python train.py --crop_scale_min=1 --isotropic=true --layer_scale_init=0.01 --width=384
Rows from block 10 of a small CTC image transcriber, named by matrix and row number. Rows with one number belong to one neuron. Each number is 128 + 32 x the weight over its row's rms, rounded and kept within 0 to 255. All counts start at 0. Numbers have three digits each.
Before each neuron's rows are labels from the 100 images, of 14976, where the neuron reaches its highest value: "responds to" is what is common among them; "colour at peak" is the nearest of a few named colours to the mean colour under the peak. Only what is clearly more common there than usual is listed. The data: seven-segment displays showing three digits.
# fc1: MLP up (model.blocks.10.mlp.fc1.weight, 1536x384), inputs 256-319
# fc2: MLP down (model.blocks.10.mlp.fc2.weight, 384x1536, transposed), outputs 256-319

responds to: decimal point; the digit 7; the digit 3; third digit: 7
colour at peak: pink
fc1.749:104134113141104111154123093108134183155113120116194157131086141114134107083078125077138125136134137140162137099166132087101064137150104157153104087097154123113096159142205191117092086117089130
fc2.749:120136121166123145157126142142143124124116109166115134139125168118090125122124156170125084131115141124092105141121118142123129129171097187103102130117151145091140103114107142120138123145112128

responds to: decimal point; the digit 1; dark on pale; first digit: 1
colour at peak: grey
fc1.221:072153098095140171162108132165089131103170166134154133166110110062125156139116120137135126117159093086138079098083138145134000084166170161110170152084149090154119145141114119132161125122082126
fc2.221:146110098065112120130137102112145133132116109109072128120129033131122102169162101143133144131131135135131043146147132116139182114121122126232079133132137138132096116175113143115096119141120125

responds to: decimal point; dark on pale; first digit: 1
colour at peak: grey
fc1.343:075155134098138167181100158157071106133150173128147155148118097073120150136115097116140105082163115096144102115101131157112000097154166124118150180082161084165130117147114107153177123141096135
fc2.343:141110092068106112116153092105134128127111109136085154118118018121125113175142106125129123134136154118116064130168141135134219119113130110217092093134163135121111117178104146147083100129127106

responds to: decimal point; dark on pale; second digit: 7
colour at peak: grey
fc1.545:114156068160132149167125150196081104114155157118103128122160080133077149121144093120105069091168086165146083092111147152141000135126155090105169176092190070176089134149102095132145162156077132
fc2.545:144086091066122106191121114148127155157111108146103160134148046163111089146191113125110129152137149152139069154120125146134144143093113118199137104147140156114104121197126141106101141104135106

responds to: the digit 1; third digit: 1; first digit: 1
colour at peak: black
fc1.375:086150128099141176148056157149119100128127171138157136157159095087156140130102098158153168084171135164177057063114147143104093088115180149105157179088154091185133134157112120126125153143104151
fc2.375:127089108098112121111137074136122133116124128128114135104090035112133093161159094153102116129123153120108053122125129155132237120111141167216109067112172094134141143134074113112101101113111143

responds to: dark on pale; third digit: 4; third digit: 6
colour at peak: grey
fc1.762:088176117173124139110097156133065140171093150114150183150149119151134118130143121113185119099138154141186110121097134147131000121126180184125176140088178103080135139196149120152176120103062170
fc2.762:112132144091111066173139094171101177144147116129113153143204049139122145142175127104136125165192129147114095156099151125119219121110117113142133166106148157105111156151124121060136078126157138

responds to: the digit 1; dark on pale; second digit: 1; third digit: 1
colour at peak: black
fc1.33:157165090098117110099151099128160162152134077140101105153124100123164193197087094132114143138133191125163100120117148159122202155100115087075102112154057102150076169114154182098150127115092117
fc2.33:122094128149117155132195166148094157094135119122114139107085133172121158118105165118091056154122111165154105096103142105086055094089162140146167117133132111111104130131152101129093104155106178

responds to: the digit 1; first digit: 1; decimal point; second digit: 4
colour at peak: black
fc1.745:128126135174093167219138104069168163097037132124138099111092175106227131183098165051113080086084085113117112138143113099114117151081106111157131108114137191117130125152106120053128148108091127
fc2.745:077133154154128150074127156134246123100171129105077153155136069141204141097156062150093121104132123119109110163105120123139150102131116102095180120127120124151208150159102130145096121132118157

responds to: the digit 1; dark on pale; second digit: 0; first digit: 1
colour at peak: grey
fc1.245:082167128149114099112139125123070135092133119091129121121160077114162132167174068107156118169146140129169128132176126168112000130145171151074162148075134117074118087203114109149170120131072136
fc2.245:148144094109137102123125047148157136124168114121116133130105049110138132168165116108132133158159136152142040144116126132123255128159090106152098133134129172094063162192106124078134074161142101

responds to: dark on pale; the digit 1; first digit: 1; second digit: 0
colour at peak: grey
fc1.62:085155111131161171130092152181096133125112156100155146125127139112161136118174085145149146081142134125147104140110113190089000126111155124091137120116123070099142117131147127117170124143056123
fc2.62:140133145081126127171137088099134117163110149129113133135160054137113137148146098118133153132157139126145066152136141135129255151140106108181097107135142187105059127178108126110106088140122119

responds to: the digit 7; first digit: 7; the digit 4; third digit: 4
colour at peak: black
fc1.261:157159104104096106143155118122089029089154141126146132117107069108131099141069152097164112081160117070126134115175097085093118137065120125080129083135107163113106096088108186055160107189117108
fc2.261:138107111092111148108138115105181182135162125142094155128107123155148128113090118114163151148061121145130147144131150192098132151150140100142090130105124174141104143191115135136176082125166138

responds to: decimal point; dark on pale; first digit: 1; second digit: 7
colour at peak: grey
fc1.105:088151107132135139192109133176098140107156181130144147119120073092126146131155099143119145059154086101166109098098149145132001109164144134107140180073166078143103112145096118157153150130056125
fc2.105:146102096066117104170151113130152174149106121121082152136160042175113092158186107133119138146149149115138064147105135134149228104111117100228118099158138170115103133178118136107101118110129146

responds to: dark on pale; first digit: 1
colour at peak: grey
fc1.244:079173137130148151138124149162092133125096158108163166124122117100131116124172067157177132090126126109145113147093125179133000132094152133099143122102128085080122109134145130132155114144052119
fc2.244:126132138083124125151140059104119122153115141124107139139154034114098153167155092129143147135159138131137091156113133126121255134140108100212110133125156154103054137173101134103112083144136112

responds to: the digit 3; third digit: 3; first digit: 1; second digit: 6
colour at peak: green
fc1.467:161081111141092148162185185117095132133129129141141158048106081165156172146098108164114139141130117122097119176152103080139140133158111135157142112096147126180142101150103139232212133146132151
fc2.467:120084155115162142127120210066048121160137123118127119153143092218106121112157099126098117122149144115109122116112116113110121183172111087144118139121156091147080085107206097141158157132082166

responds to: third digit: 7; dark on pale
colour at peak: black
fc1.319:160163156102143147117156105110117165079131130142129122103118160154089109137144109143136147096123160068091136147112141116142182166132093143085143096146105075154096153157146160104180144111086128
fc2.319:135121184193157136105140192107223112110135133144133117108089171149077100127083108116094116137072142118131072138127141138160160094090175127116170163142176130167087091129073118125145062135143087

responds to: the digit 7; first digit: 7; third digit: 7; third digit: 4
colour at peak: black
fc1.575:132174103125093129146167121113092064113185142149165111127102072123139098116062149095192077083152162063126128148185109104085144135056112105083156118134135145102092091119082157051124128182117101
fc2.575:180109108109104144115149110107147151144131111174128126127116156163123132100058113137144130124058130131133150150145154145115136156145154086109079157122147161153110155177098105126153105130163123

responds to: decimal point; dark on pale
colour at peak: grey
fc1.550:112143087140126170166110151164093126119159160101125129103154107106095130145122094165095089080165079162157083092111158148138000124166145108110162172096128088146075150171093106139125160140099128
fc2.550:147089087080119119171107104149140171167106122147078158150151056156127107132181091111104129149131136109144100141103137124157099082106120128181142086146119131099088137187092107114135130106122132

responds to: the digit 1; decimal point; first digit: 1; second digit: 0
colour at peak: black
fc1.148:117169115134100146176117138146125158096095152137143138126090188155230092157102115082140108090124112151144066166178169078060083140117111124113143096126107159208113145098117151086135153151154119
fc2.148:141108207115116108103121161099149015096161124144092199151099162067090158132106108148103149101111105107115154165095122130120121103118147162071111120122180131145171152086099123138133153140086166

responds to: the digit 1; second digit: 1; first digit: 3; third digit: 1
colour at peak: black
fc1.126:086105131081158138138139139156135130138030108106072099095138099120144125124130160127118139162158076139125089133152145119104148132097101135074162155104065112099156107116159071095087119140144159
fc2.126:143155178109108171172145136160110141142137109127128149117060101077087101122152142143132153119145109120142066125105132119147164060152074063213167095151141182133115107133158145166154084128127137

responds to: decimal point; dark on pale; first digit: 1; second digit: 7
colour at peak: grey
fc1.64:081154098121177145183127145144098135117146147098162136128155091097129139120155082144113114075142110114171114103112132152111000111152148148123144173072154073145110100086094088077163135118025109
fc2.64:142128102080137090160155115128153151179098109151106139119164053158098115152171096128139163158128140145137042140162142136152255113099115127202117097139128223110085136159137141096086108126116110

responds to: decimal point; dark on pale; first digit: 1; third digit: 9
colour at peak: grey
fc1.767:114198109142121167134140159164044142123096172118143183156096101113116148145145068131176131100153131048168102141134140184122000128097172118140165157107125084119150136172128103151181097147078138
fc2.767:125117119071118115142148055150141142127129122132092167133190000149131144179161076112118144158144137120176078143119149132138243138132104120246129137124153137131104143156107144118103060161130121

responds to: decimal point; dark on pale; first digit: 1
colour at peak: grey
fc1.565:090143145118129158173126160152061103128181169119134127112137118094105167126113118122110066114149135145166091093082125137122001117126194120118152197075142098143134087149117142149159151139081135
fc2.565:140106100062099101130130060133128142124128105166093149130095031141129115129143095123106138154116147139110063122138143125117175122097129104190076106147158124128119151191096128120098127105131120